Weights of a small self-supervised image encoder.
Model: 32-pixel images, arch swin, norm layernorm, activation squared_relu, num experts 8, patch size [2, 2], depths [5, 5, 5], widths [64, 128, 256].
Training: 4200 steps, batches of 128.
Rows from block 12 of a small self-supervised image encoder, named by matrix and row number. Rows with one number belong to one neuron. Each number is 500 + 40 x the weight over its row's rms, rounded and kept within 0 to 999. All counts start at 0. Numbers have three digits each.
After each neuron's rows are labels from the 100 images, of 14976, where the neuron reaches its highest value: "top examples" is what is common among them; "lies over" is the class under the peak. Only what is clearly more common there than usual is listed. The data: simulated stained blood smears. In brackets: how many of the 100, against the usual share in percent.
# fc1: MLP up (model.blocks.12.mlp.fc1.weight, 1536x256), inputs 0-85
# fc2: MLP down (model.blocks.12.mlp.fc2.weight, 256x1536, transposed), outputs 0-85

fc1.177:508431461490537485468473477494501455506433517490450542533446556538521571522520479437487425512447512562500444508488504446515523505516405438512499439467427583477465454503459487477553492408467547497536519452508490506554543559461596509457520454500513435495504500
fc2.177:440450488508478455442498507458471516491550468480546502537549524499480432476560501524496560438576469514552502490538484514500533469421517502514517527496526509496605507491508494575483500480547466391496450441506468537459505571482471457543467471543535493578491577
top examples: crowded (76 vs 40.3); kidney-shaped nucleus (48 vs 14.4); crescents (43 vs 13.9); large cell: dark grains (42 vs 13.9)
lies over: large cell (67 vs 9.1); nucleus (30 vs 2.8)

fc1.691:449489493490502505537543565530530494498524563529445519540462473482525560481481537463417566488474456461506582495483539503485497516550544476507546452525498495538508480507459524536520491508471495493530547398499465536535508526493515473480466408532550481414428469
fc2.691:481530509492522530518442572442530532483579408539504468442582526500476495433525516491495549539524475462504506539430445463466442541496489540485498587555509505408469459448565549491544520485485550487506551566470474405492386474467467482508510536505598473555494462
top examples: two lobes with orange grains (100 vs 14.2); discs (100 vs 14.7); crowded (86 vs 40.3)
lies over: small cell (99 vs 24.8)

fc1.360:501393541529524532545430488475508517507459441520512444504508554518548576491508473547500451462454533545518468481409524427455488484553450475477559528474459526530502467547462497566558452450512479477555555467510513504493508460551586525425563472416458521551486496
fc2.360:527538504496529415489544491414444529481466467477570472538516471462466463459480515496477462421456473534494475489518507539510542448468521416483507525506508479532524493464510496487399517508516536449464463579533504554365489504528486496505504529471418484555495581
top examples: kidney-shaped nucleus (60 vs 14.4); crescents (45 vs 13.9); dark grains (39 vs 13.9)
lies over: large cell (90 vs 9.1)

fc1.738:484530435555505527509500514552544427425502504590429528538529455510554496477505491484469512511558471490481552498566468465516499551494515525511552480516453452562548524514448460576575482522456539539519467398448529494566554571457558477514507440569481467471499529
fc2.738:449466552512463567556470484559528531516551539502557461521514525543464515449494456515479497514473514440522521510443501474457408467489544492495495506485499464434480503516501566470438505548473506546507482518453400487490485459462472511499580521469527501515477439
top examples: crowded (84 vs 40.3); two lobes with orange grains (76 vs 14.2); crescents (71 vs 13.9)
lies over: large cell (28 vs 9.1)

fc1.491:494443567459484501562503545537550543423527468545496520419507446527496485487535462569489537470495555544471532518443487468453559546628476479416552527490538485541417463504463499430457415525477545518535472469505534435573569459471508518482454534520507477543459476
fc2.491:589481537538482484466462484512470453505443426470522447474434537486493495490506479473501530513462506441501490497536493501493488543404518493511468499404524542454571498539477490587553543496480462452479597500477529564522547515488448488524582488542448519536541511
top examples: kidney-shaped nucleus (58 vs 14.4); dark grains (39 vs 13.9); teardrops (33 vs 14.2)
lies over: nucleus (54 vs 2.8); large cell (44 vs 9.1)

fc1.432:537483423478524548483476513509477434517534482469456536452424491531557469460569504549451481560472437516569495521504460523482544503527453494501529468562451532522535497506519457435499549536533566497510513496501510470482513543511528559482523499530466512424531472
fc2.432:436469547507508527473536486450410543496553460477548539526554511485490456493534455481528489501437570465523444446485432506502525462565520511467568562453493470471549396484485546478521497504479507449494527488536452457451497489510531489526463535521511525525545461
top examples: crescents (100 vs 13.9); crowded (69 vs 40.3); two lobes with orange grains (57 vs 14.2)
lies over: large cell (29 vs 9.1)

fc1.444:516440462535512483450523499452534468447484486580508559434523528490560494501549452521515478447511469510491551519476532516539430546503444554450446494449486526437482508521468514529464512516552462507537537499551474464568448507435563525546558425480551509526493509
fc2.444:475483487534523484512551499540461551502464524503561424457497473465510532476500556503497511508500460459528480499558541524498497539482542449556594587541532558473460430560545525588458480491479551502495495455490489497513453495539462559524493546551448502517448480
top examples: no large cell (57 vs 14.4)
lies over: large cell (28 vs 9.1)

fc1.333:511501469473473543498504542541510518503473581466434534494458491477541562527503469472511449468469527488524501455455565449572513487514418512468447491560446547552493562514518528477562518440511521569571476413473539571565491538554503521488521452428557500435519480
fc2.333:454493554525482467542524480435506538529517509475517494482569479481536474535523511544431507442527494487498457515492447505530527519546558464519522554496494446438481498402496495494470505527585562452542503503568504545435464513484524537503456541508502553591473620
top examples: small spheres (69 vs 14); kidney-shaped nucleus (37 vs 14.4); dark grains (35 vs 13.9)
lies over: large cell (32 vs 9.1)

fc1.492:432524493494526475493427543458537475530435487538530529546453521492522567453504466516480513457523440474522522480565452473517484503494459412485438521549488494511487567492534453523511434443501451517476448430539490494515552531446526517566465540519513495552521575
fc2.492:477521487524523549487523471572569538482488507492520478474487428494506506455528518537566531466501544459560559556448487483442455529461483478503515533542484507412533542502512517403493494478551498527577502507380475471512474498482453470496531479509508566521521492
top examples: no large cell (100 vs 14.4); crowded (100 vs 40.3); discs (98 vs 14.7)
lies over: small cell (92 vs 24.8)

fc1.388:501486541506555486478460434547483496434526544516471542501450482520508567553524506538576486515428516458550459474494526475515482450558514446495544485547487438544538555522474559471441461485552537553441534481518466527483478491592499514473479446414491433508492527
fc2.388:519506531467534481535455483521536563494477477443480489458543474461544476508537504484404505476495488493474516478526494513453491569459518505488525496511519523507527568455426499543501478510505535413555529528496529535433533468454448499495507528533440493603545562
top examples: dark grains (64 vs 13.9); kidney-shaped nucleus (34 vs 14.4)
lies over: large cell (74 vs 9.1); nucleus (25 vs 2.8)

fc1.207:530434504477495490458458542546492523523490522576537500488470483519458613502562461491473533555552494540520514503411459426534495481512469550515489458525497505598416511529445559476489482477552496510479518509506479519572512515551464515427464486484521519445484451
fc2.207:504477470453505516535536516531505558513499527498455582575508474413493492554474461492482476468545501531474495496558495534469526467508485464542479509515468517475475569521476392480479554505442506509581509482581526504515484542501461453490421507540489518551461578
top examples: band-shaped nucleus (78 vs 14.3); discs (60 vs 14.7); crescents (34 vs 13.9)
lies over: large cell (81 vs 9.1)

fc1.204:544516495529507505536513510536533539437501462479494413389515518560595559504502483574466471444492529569518484488488554440557558513531444498509489516514507503565483515558472522469599468450486504567512508434434588503542498482528511551448542457412473442497524464
fc2.204:497517532503476485430527491446456446546547475520521490569436507439445383461483514513567507504525486520540539475490506569534544429393484495523538530408501422459569466435520501565494516479516504442398527551443432501450458524563446486523469509575518510453572526
top examples: lobed nucleus (49 vs 13.9); band-shaped nucleus (40 vs 14.3); small spheres (37 vs 14)
lies over: large cell (84 vs 9.1)

fc1.340:504484552496492540574481534508589493512493500529440460442456530491464459461517492475442507555533582458514449514440541428539471464483499517541466454449478499530526542581435523481549539507466519541563476488546537510555452545491508449519440444567521453495537527
fc2.340:493511483430519505559543455472538492481551556494467520552588525506477459480442558503486497543493519513449477501462514547431512507597491487494500525566528545455505421446539511463508480554514480534467511544529481476522403544505472457491431490519556466482489505
top examples: discs (100 vs 14.7); two lobes with orange grains (90 vs 14.2); crowded (65 vs 40.3)
lies over: small cell (94 vs 24.8)

fc1.694:475485548494443515569491534481575504426481587514493563524577444492553537537472490539483462454512598576481540458483485413475533532603561538491476523613522505500512516553525451454488491499487535460578475430510459471570486483476529517475440429542484530493468515
fc2.694:544483528551512483399443527488456500530383442553503473505443538484507520477558471480512505480523501464509538510538491502554476516394507476534501443444453452450568449561501568597509514504532439445418495512451440588507589486544479541512512449503466510535570491
top examples: kidney-shaped nucleus (71 vs 14.4); discs (52 vs 14.7)
lies over: nucleus (80 vs 2.8)

fc1.117:496488440531479538580525533468472532457447482532435539448536559571456507490461512587481560498492523517519497479544500506511437498559455469452472571475447466558564553492451512505540476510452507582478467448537529516525463495550532554474491538445521487425471536
fc2.117:506512549494539408503532485435480467535461455509499473504526472499428482467487479501461572513467510534468492417520459505540453491423547523574470539493566527554468469468550493504472488487578528438440494509487405574467469557461468566468497545512501442467454543
top examples: small spheres (69 vs 14); dark grains (54 vs 13.9)
lies over: large cell (38 vs 9.1)

fc1.265:475506526435431522489453506507567489488533576478489493523463507554512495431454471463424447574497496552551509523463505485509506493558442557533546450490536534496440472476479532437515542484529515489579507426484514436479473454515563528530523460512509421529478463
fc2.265:553493480508543498545475440401520452449564476553496487491509435519523558506468507576516482512542515502449549500539430476441508472489502528537545549564537514521472480501492449427492515484557523507540464478509517492539543509449438491502520517551471529472480547
top examples: discs (100 vs 14.7); crowded (76 vs 40.3); two lobes with orange grains (49 vs 14.2)
lies over: small cell (95 vs 24.8)

fc1.446:533542528571444486510477526516488525485456545499456516483516553477540506527470543444471450531451565503529487534521499443534542485553517452471485426511492554512510500563502434543471462461494475483534534465566536474588522507499524439545494459454493406428450431
fc2.446:450422507460487419486461497538481494519540563514488556563514586509482578464505420488522518495508533518523497438518538491486439464498514498532533541528484464488521480563476531518450526503537458493482502505508482477469535502540479474503488500509551531524523516
top examples: crowded (70 vs 40.3); dark grains (58 vs 13.9); spiky cells (43 vs 14.3)
lies over: large cell (55 vs 9.1); nucleus (43 vs 2.8)

fc1.419:425459553498467574496458523485491475519496493505550530541442481548492504427456439520468536508566483536542477566405502459449505528479512588558483494471511492443520524454519525514496533514523538523475533520433455484473434485523449531518493486578576479457437415
fc2.419:528472490579499507497493501476520457464565512503515472477510488521528449464475396568433495502505429580498459479410504490513509523490505559474500527504535498516498519435528485536557486508474539514495519447503438503530478542462501515547512455547553453477427476
top examples: discs (100 vs 14.7); two lobes with orange grains (67 vs 14.2)
lies over: small cell (61 vs 24.8)

fc1.538:523441493476550492506454519511528535498428542518509494508501512502532588546498477449479438492454514525444440441511516474542446517553431498499522453558461551618490486581480519503503465512527487493488533456478577476475509481504558468467485501485497512522493525
fc2.538:499519558467509425523501509475471550499520487502503497527519489511433441441507540508483480514487556510444495506533482491481433472521556484486498569478535452494484507466540528472450500540508556450439521569504469482428465473505456494520468525497537478505502557
top examples: spiky cells (78 vs 14.3); dark grains (47 vs 13.9); kidney-shaped nucleus (38 vs 14.4)
lies over: large cell (54 vs 9.1)

fc1.472:469526542556463499495493456507571531470447529506495518480494487504537543553449515454487490533539563593499461473558530486568503452513547469493482457492495496448531514479510552476469539530486450553563565481451544462484457504470482497505527494486508509462499463
fc2.472:519502493537546443516541475555433543446536541552483501546526532481433516458471488466488479488449549461438483457480505531577435525437531475449477562511504555526531480451551489572516460448473589509522463528486505472470547463561528571447521450462537510476480502
top examples: kidney-shaped nucleus (77 vs 14.4)
lies over: large cell (92 vs 9.1)

fc1.14:495459547496521538545492494471478529489462578521467433470549507512543605434488528471480506533461531461555508410474546508471480484502510488533531497578442513527486503536515580457579437444478513480546472490543516502540523550472508484449470497527461422468479512
fc2.14:510576503464501441528565505457565531460561458458463506495515513503444405534501577473550505474480498460501543529520479532466480527488464470516558489518451489477488572419552432391416455477485507493505481591482471497437481428457471525501483570488483552510497580
top examples: crescents (73 vs 13.9); band-shaped nucleus (50 vs 14.3)
lies over: large cell (78 vs 9.1)

fc1.337:429424493478459552505474521502538472476505572532491533517485546511571511460453458516529555530485481543530566482455484435505507560556526497500531525570465482498549511523527510509525472542542537514536500447510494433604461559465477516514514440532559448453456425
fc2.337:444405487514430557530514540479472542519555550522528526526507546516459524466487423504409524511534440489502513509461497547512522471475482515532508512464510454429579453446578473521437533499492521440517490434535410472498544590480475497525481471493511515520490455
top examples: no large cell (100 vs 14.4); discs (100 vs 14.7)
lies over: small cell (63 vs 24.8)

fc1.166:564456514441464539497509456548476488519531578549491515450425447508452501482473466499522509522459476449464447498541491457514541572534513551503555451559417466567491497493455513512447509436489445561524505507500536446555473447457492537531464484459564450467465478
fc2.166:455449579440516504508512541473514502508449461444456459455480563432500487450580498529571529466565444567562549482527466525524497516467442446490501519517447545523500472534516462483425491464529513539553440566515504509547431444529501485532536521532464498570518491
top examples: small spheres (83 vs 14); kidney-shaped nucleus (40 vs 14.4)
lies over: large cell (35 vs 9.1)

fc1.716:492509453538471481483477460452514478575517449427540457543450462545454496448479518458474536560478551524538570520552487441558467478547500467504548493480481540564496465424476489482503563546488452478524579542506456442579466448550452529565482427547482499542501445
fc2.716:547556467439507489433554466422463422529530533481560502478544504514543441533511516476463484491561503511465480524491554486524436425534433451539479516453546535434521456541530566532520472438499565438548557542443484497462525437504525513493454441469522457527475532
top examples: crowded (79 vs 40.3); crescents (58 vs 13.9); spiky cells (34 vs 14.3)
lies over: large cell (26 vs 9.1)

fc1.255:461494554550406477527494560539506553536487553511427465540440490502566477472544515532504457554503554545491464480468509517485439478487442484530493525462440513519515545539459562507494494514497464528550562475480486424499488475519570541549446403508566477458502512
fc2.255:504506426429524492485465508505536542523563547520503609519568507492464505507485460434516487458530461421461494491489498518405499490493442494528510527530508455439530485448573517453437509475507449481471468505560521500515456511494471463489438536572490510540509544
top examples: discs (99 vs 14.7); crowded (75 vs 40.3)
lies over: small cell (95 vs 24.8)

fc1.736:444423518545525531538462458512473577500498493505536492463505525504574572506468469556516468510412518545452468425466517431518502514504454523442507536471456455512516448482537521512592530506554495467468509424459460472436554522500522537468483539469539522549542536
fc2.736:480507516454466456564501502473506531528486558540520509528541497507461509504536596494469478467455538513437469559528480518519492477564509422495487529561501461544445532486513473415429508516506548475511453520530535484489481484473512476482465510426455455493472553
top examples: crescents (100 vs 13.9); dark grains (67 vs 13.9)
lies over: large cell (72 vs 9.1); nucleus (28 vs 2.8)

fc1.111:458497469500527479643477528546526552498526507505439528470567476513531494502438513511548464451506496579438455462471484463457466555615547496517457499550436501500478491467461479496557445473509557524511450515554447439544495445517547502541424499484467540459434466
fc2.111:587410531544466430466490517502422466490401483494487509533452498497507488479526466530556490490475488528580462421471545513533480503460458478469536478475492485517554472573465513580567561490524441525494529457474486543454560503553508481511533493539521512555525509
top examples: kidney-shaped nucleus (74 vs 14.4); discs (48 vs 14.7)
lies over: nucleus (82 vs 2.8)

fc1.137:504490521508547516471514481566540451464460558489493545562474541513482485535522477509461474599552431497542525493517507541445467547471518558492520522497442498505505515543500527553521534547492453563531551456467458518533520530572495451474515471519480498449473538
fc2.137:501504559503546558469551484480461480468592469533573513484488497496495451484515487471589499473469520491504549573468452462511548471472520485460563624458482472475519438401562550521448496490501457488443490553481443451459478483518456484551500499526519481574535515
top examples: crowded (93 vs 40.3); discs (77 vs 14.7); two lobes with orange grains (55 vs 14.2)
lies over: small cell (77 vs 24.8)

fc1.314:566543507490550451484485471528512521480411511485519474490459467491514508614557558495508460550503554480504525516561584541499474553556445468469521389522487540515411501553357429520520508465504493525533426506490615567545524468540553550474533509457452480533465521
fc2.314:526466538514464478502498445567509501446381499542530484525501429477523554551486510520455550525441509514499515468551576510510437534513576450504511455532538551543487560640505510495536419540577492478564492498480572555506550515497523569473518515468420428554519461
top examples: spiky cells (81 vs 14.3); two lobes with orange grains (79 vs 14.2)
lies over: small cell (70 vs 24.8)

fc1.406:504436449534555504454431474540577532468469565542447541536473517544568486547531539456539433480540483464532512484469476522504446508504474568545523459497509565501539469469527458463451433470471452516463557464464504495479529518554469499519518530522520519430489536
fc2.406:557408489526476493542551540500507515458555537530483491427493525509538478537449516541567507499546503493536442566479510458516498536457539541471491490458537541510562440438546457470536555498508459468435513420531466505459426545469567535533549517562506472493466449
top examples: crowded (89 vs 40.3); discs (87 vs 14.7); no large cell (76 vs 14.4)
lies over: small cell (83 vs 24.8)

fc1.178:487509484515542452528450479470487480442454476511535461510489513574498521502518511512474458539455499525512497479479587461564490492517455523492532487514453567483499531521478536525563506437498497552465466437418542538550614526534565556528501493485509514453538472
fc2.178:501494530505467546444490459477375455511491427532594455528431495475514458488473459492549507451480480526533460461508521546547517466425522473526529550416520434437589401522518558565512503524543466423421566521481458511386543545597465555517539477502484503525559460
top examples: lobed nucleus (63 vs 13.9); small spheres (44 vs 14); band-shaped nucleus (37 vs 14.3)
lies over: large cell (94 vs 9.1)

fc1.47:460440454529568483524532465525530430453444535545471560446468528570501556528469456472538520570468521468533436541526501532498518538584512515476541548557420522512437541450480547425497569462492559566509515499489460462464552505432535548480445466557517539448511535
fc2.47:493469451531564530535518550551493465443490523527453420542513445491545517506462499445581438514478507597495517517435448473457490504543544565470467499470436511510456527465471507475538487451517416419445524481516478523525543568530516590465536508441453574484513466
top examples: two lobes with orange grains (100 vs 14.2); teardrops (33 vs 14.2)
lies over: large cell (90 vs 9.1)

fc1.158:471533445552458532555510510456598499480438547545514516428436555544469472546536497557451511490528479567525514437456530494531517480512433542461502431515463578472435568531486512442539488444523482567532532505437518525571516506505556464529496453499462440502516437
fc2.158:446450481444444491516543460453430514423513462466509540502511429533431460451430415499560547449515569527590540459491416478473490498438496532472601574494499500485545540467471492459457514508523497547526427531542485450523465483521455512472506555538507552486560503
top examples: small spheres (64 vs 14); no large cell (45 vs 14.4)
lies over: large cell (25 vs 9.1)

fc1.646:451441476531542487555560470582503542538457572549454514511472538460490587517455477453514455487551459495490473492517586505525512530535488472539442453465479494480504466568495508519519557506512526567499509469450530483478438527442523498520512402570473521517425498
fc2.646:577506537501553439496523477487480537517550487537438591584515525483421506455489509452495445587533509466470500468479499512506537423523525519507490502502493463523543433502481504556533491462513469457491523500491470452426451567557512416484473424492533468489497485
top examples: discs (96 vs 14.7); crowded (96 vs 40.3); kidney-shaped nucleus (44 vs 14.4); large cell: round nucleus (35 vs 14.8)
lies over: small cell (73 vs 24.8)

fc1.315:607490482537538429464490508529455507470399561463487510532497514508536547572497592447483513470464540537478469467538581501506467512468505470484525401540457547506441532589374437496457474499468500528499495544508609530510538503550524550464460521494446539515516523
fc2.315:589509514472552433454562444532471539516433530469452562536512481421481498594492494468495473519516505486434490507547593573516460468512532403512471454486532482552500486606438415545479489507517458499507514508544573578467561517552545497488480508514435488548512560
top examples: spiky cells (96 vs 14.3); two lobes with orange grains (84 vs 14.2)
lies over: small cell (95 vs 24.8)

fc1.44:447481458487491447514447521497486450540522559526460489505479485488483549551477580575439560515485570465455568519441513474529486558501456558464491516547540545467479495511547525458539430452457475547448464499461494457578541540535559495474468505546532428482462460
fc2.44:445511508473541460509527488526503570462568439440510497447481550445498479562520468542467519505435597422514439517467533551501479519535517466470487471504485569519471465475474550523533429546550520516433535456506484534475488479503538539519558517555487497451440450
top examples: discs (76 vs 14.7); two lobes with orange grains (44 vs 14.2); no large cell (37 vs 14.4)
lies over: large cell (30 vs 9.1)

fc1.113:571503453533518505557531514466573500462404487474527574460454573538454484464472488521470477506516514460471440438470538442550492479567511549566482406531431527538469477572546536491491524487524458482471474469459523488581530438499509505495511429502494429432504430
fc2.113:481467522441505462472496518538433527509525521502522510521503473526481529520477474505487465428471531507489460473485490479435527534538536478498473561531528457498570483429526528512555507536539506477508503508485477499449575514540540462539513530472434499482557466
top examples: dark grains (51 vs 13.9); discs (43 vs 14.7); kidney-shaped nucleus (36 vs 14.4)
lies over: large cell (46 vs 9.1); nucleus (45 vs 2.8)

fc1.125:507515443497518534471527508515496467526478474501509503510494532549548493537451504564452459503535572551530533488507447532495471477461479555454555457463489492483539427512464453523542463446451559601568478520459550538550522510496570506528435506515550507517466457
fc2.125:545543467546543494484565470461424540541489420433532457457457470481515506508515462516542497493504522535440494579536522484517529497427492508538533547482493538529552490475566516566486509482518476439416521522435445482459545495527523524506521502491521549578573448
top examples: two lobes with orange grains (100 vs 14.2); crescents (99 vs 13.9)
lies over: large cell (29 vs 9.1)

fc1.228:545499466550439505521514556580554539459516515559413482437488497463558547491469520506525531565527524471487462461508501452481448545519448495565474410533480482471535504506515505503541492436487581577576539445438483477575481454487492542489474455470499422456497467
fc2.228:478521456483506572533525502503514522519610444499515490518458471563488502448491535430567459580476469528482502534422527488490542455530493512479521563493498460465424491499580585485446532544498453498444453516460440412467385482503515512488488472432541511483482492
top examples: two lobes with orange grains (100 vs 14.2); discs (73 vs 14.7)
lies over: small cell (66 vs 24.8)

fc1.742:525494470548443544506438504519545447528416491527511475532516557529476594476553462510519518580544573443509502503444563511579413471462487564484517424473480530584514515609405506511596563458524499575515506462455445484543528499482461496481555475505522430469471453
fc2.742:456486487449561485500529527470503514479540586468491560532549464446438450528527515500492427480529453550489510497558469526467575429548501480520493532551446476549504573439472423493391519513463590517522450480556490459543458511489531473536431503519474515464464597
top examples: band-shaped nucleus (84 vs 14.3)
lies over: large cell (100 vs 9.1)

fc1.587:507499505509432450474407469553545470549432490502496536502544522482471492510570474468437528546539548517471456415485539508487473575504459527500514442457470507605540512551446514579576552483515504506471540480444457477504523440501445498446511482485585535518522513
fc2.587:446548491434498452464531496501541489514604552508498538535519461452482475473464520422493451489556492463492531564489458531449564477516481499468518535544469507525468538449470459425446548502487533530508421529536483453511406487456485492505477519486543580433532589
top examples: crowded (65 vs 40.3); spiky cells (63 vs 14.3); band-shaped nucleus (57 vs 14.3)
lies over: large cell (77 vs 9.1)

fc1.134:435485535499482514563517472543516565453516572515458482541571521479536567579502482529483528493538568515461449520445535504465534562608558517509455476609470496536536524494524455453530415483480493538577421451552466454534473525509548476520495506514534479419462462
fc2.134:585416497548484485413428516483436479465422462471542537496406523492461559502456440450530523483512485505595474527501524502515556491448469509517500480479489434484600461542517529582559545470555418514432495404484497566455564569542492528544577427489501513550568470
top examples: kidney-shaped nucleus (70 vs 14.4); discs (51 vs 14.7)
lies over: nucleus (78 vs 2.8)

fc1.403:499443549515498448515422476547478552498432462491482440494538505546518602540458474511510463482476596469475462472481517421520421466601507442468495518468496532607527490579496515519503476491581484507550559456466510458507579454520563486459518500439498496538544472
fc2.403:491485540470506430554522439481451552517491453548542484529517445467452484469514564496510477513465550518437435503537477520472489446567525498511544548505552510511480500512495488483413469545518529531490448567519503471402517468513463471498484554459465453499505531
top examples: dark grains (81 vs 13.9); small spheres (37 vs 14)
lies over: large cell (89 vs 9.1)

fc1.482:581454543545570505514482498542546448473537514547535465493500501476546574493507475544459441573494553572445529445507565510483558478451528479520545420557450541583530466546542545510520492485533507534502528496527512506540436566553532452517490447487517490459505432
fc2.482:511488457476495487443551476465538435491483444498531503521461488463510405465488485504427513489499471449505528536520419520476570519471510530494504537514490498455498564390562489506471534482524517451452493555574503526486605548440483483518490509519461513474535542
top examples: crescents (100 vs 13.9); crowded (79 vs 40.3); kidney-shaped nucleus (49 vs 14.4); large cell: dark grains (40 vs 13.9)
lies over: large cell (64 vs 9.1)

fc1.301:467536479580531426482515523476465461514540561506514428479523429530488504564437501501538504486429475517519476444478549489542463494518470500449453516465466537532505483564494452557488525437543475539562443457471457506515608469486484468459557476457574564503506420
fc2.301:484544465497523505440505524464510482476522457525537468530448558452426438501498464475519514442493466529569571558520494524527560481445507506497518524409527489472533407452538529527504560530500474457410549531538466550481493515475488522577528532485493467452544506
top examples: crescents (71 vs 13.9); lobed nucleus (60 vs 13.9); band-shaped nucleus (40 vs 14.3)
lies over: large cell (80 vs 9.1)

fc1.475:544526564512507561521451496545565463467444516458529455505509567469546491554488519459436488535469550547420445538522481448476510481497543463521446468561474500495425496481483485539505510459504571516498472403525562498577521522527612535483505498498498474519467523
fc2.475:525421507502479499464482503536476515467453512512544555539500503443415527478567473445588526487531471489534472437520495508456437498469485450477498495503514483486555526531505530601482503520537461463462551522535435537434550503500469495526477509503507484544533501
top examples: dark grains (47 vs 13.9); kidney-shaped nucleus (42 vs 14.4)
lies over: nucleus (49 vs 2.8); large cell (43 vs 9.1)

fc1.100:516485495482505511466492423436484502536515554513478532534524462523502504568506509462458464548466486466457532454564546464556476546540492475464492424544545532549501584588484477490586481521501530488529535480432560459492479561450545504415470509463449491438420512
fc2.100:524516531457537395515501498458432466539459455560497492578492510449400506486502550504480531567502515488441473493534506481510478438577480543537524544489500484517458405497535565460484492525528502550429497501462501439477475545563477475479454472483534483512542458
top examples: spiky cells (99 vs 14.3); crowded (92 vs 40.3); round nucleus (38 vs 14.8); large cell: kidney-shaped nucleus (33 vs 14.4)
lies over: small cell (57 vs 24.8); large cell (35 vs 9.1)

fc1.135:464489542483514478575486490521554508447473575532489490523569511505506593574527502568516469444430515542464546444502544406500472561524563438445513463588470540488459488518500449527479487458556535502565408391496537491474546481428555464473454469414501472508428469
fc2.135:564464566541473426433517489496415487548391442468545515491444534513401481469495510485554525525501503507554468524497546529515483477415510486492519468411520472486581420579494527555492529480521452510429545492423489542441583499572504512516515479474550513525575507
top examples: kidney-shaped nucleus (71 vs 14.4); crescents (50 vs 13.9)
lies over: nucleus (81 vs 2.8)

fc1.105:525522487590500501481477504538471512466521515528508499486450518531552540557487464551548471439497543580525508507534558455580499487485525484463513467496513516493474463522566495490610525501529479543475507471481493516502569539461518543459547484433480472444536497
fc2.105:501513518513484495391494462451415468508503410518537496529426473449486420483466496516545522466465479496529524490522514558551541481419507513513530515372521495445582382507534586577531491487555449439376524540482474516467523511570492543509563543511496473501589494
top examples: lobed nucleus (62 vs 13.9); small spheres (42 vs 14); band-shaped nucleus (38 vs 14.3)
lies over: large cell (84 vs 9.1)

fc1.700:557544516526484427459539561474481437451438488508450494498519495508498552463487484473401544554464473451445463479546483529450475495554478513552503447521532510584445595559419555514479467523469483521504496427481489555552448467471557487499464495504463407434505546
fc2.700:542469579516486473528483537454522497531520494489519484541530537491473469478476386474529482439523454547456502523535438493491464460432459553489501551448461430492572491448503443484484448492489478482489455580561473480461550476497513568541475478498483560514550501
top examples: spiky cells (62 vs 14.3); small spheres (38 vs 14); two lobes with orange grains (34 vs 14.2)
lies over: small cell (51 vs 24.8)

fc1.562:520456550505470533456493489491534482494525550518509434449448442526563561513438453451466528544562469479544482539556542556551551485503455438476505461448457442457506440554486539497490509508447510494508438483557535515545452443530554548537530436542528457491460479
fc2.562:532511522508547434538504501455478417517554542549470533513570485540494486423473473475446487513560481563506479443504470531478511495541554463549487450534445481448488502443440476529522548533578507427519573527461470485553535424489460557505493540568456509536584475
top examples: no large cell (93 vs 14.4); crowded (66 vs 40.3); discs (53 vs 14.7)
lies over: small cell (53 vs 24.8)

fc1.154:521407463526460531571422470464500506457519568528554485475545441553478479469506468497535485460535501468533514502465508393456448548565484567471502488578540543528481491540558551502483523517570503539481456480495519522540464526471485529432466524476512466461506505
fc2.154:470384511544481454540436475547457516513493541551555495501488531533434487409497518554416494528540488555497543465550521524486447514515494519534465454451413494526625446480520547535530510428526548392514537448562467471454552581534524464472484482501453452492524486
top examples: dark grains (59 vs 13.9); crescents (47 vs 13.9)
lies over: large cell (56 vs 9.1); nucleus (43 vs 2.8)

fc1.720:578434546498482469442540540518463426426476455515533546492490510497537561527562540459496536571541464566476475513477442464579443548534440494458477537533485458473444461451488486462488441450548554566457440436500503525566520583514473498548438466489444506436524455
fc2.720:483442520473496528540505518452524493508569544485561475556442565499538528514471481482494557478497471523533561491504421512512541508497492553510469530521549427481523454488545532501454539558493564536535465531469440548475506496546457503542541531535473507444492592
top examples: two lobes with orange grains (100 vs 14.2); crescents (99 vs 13.9); crowded (67 vs 40.3)
lies over: large cell (33 vs 9.1)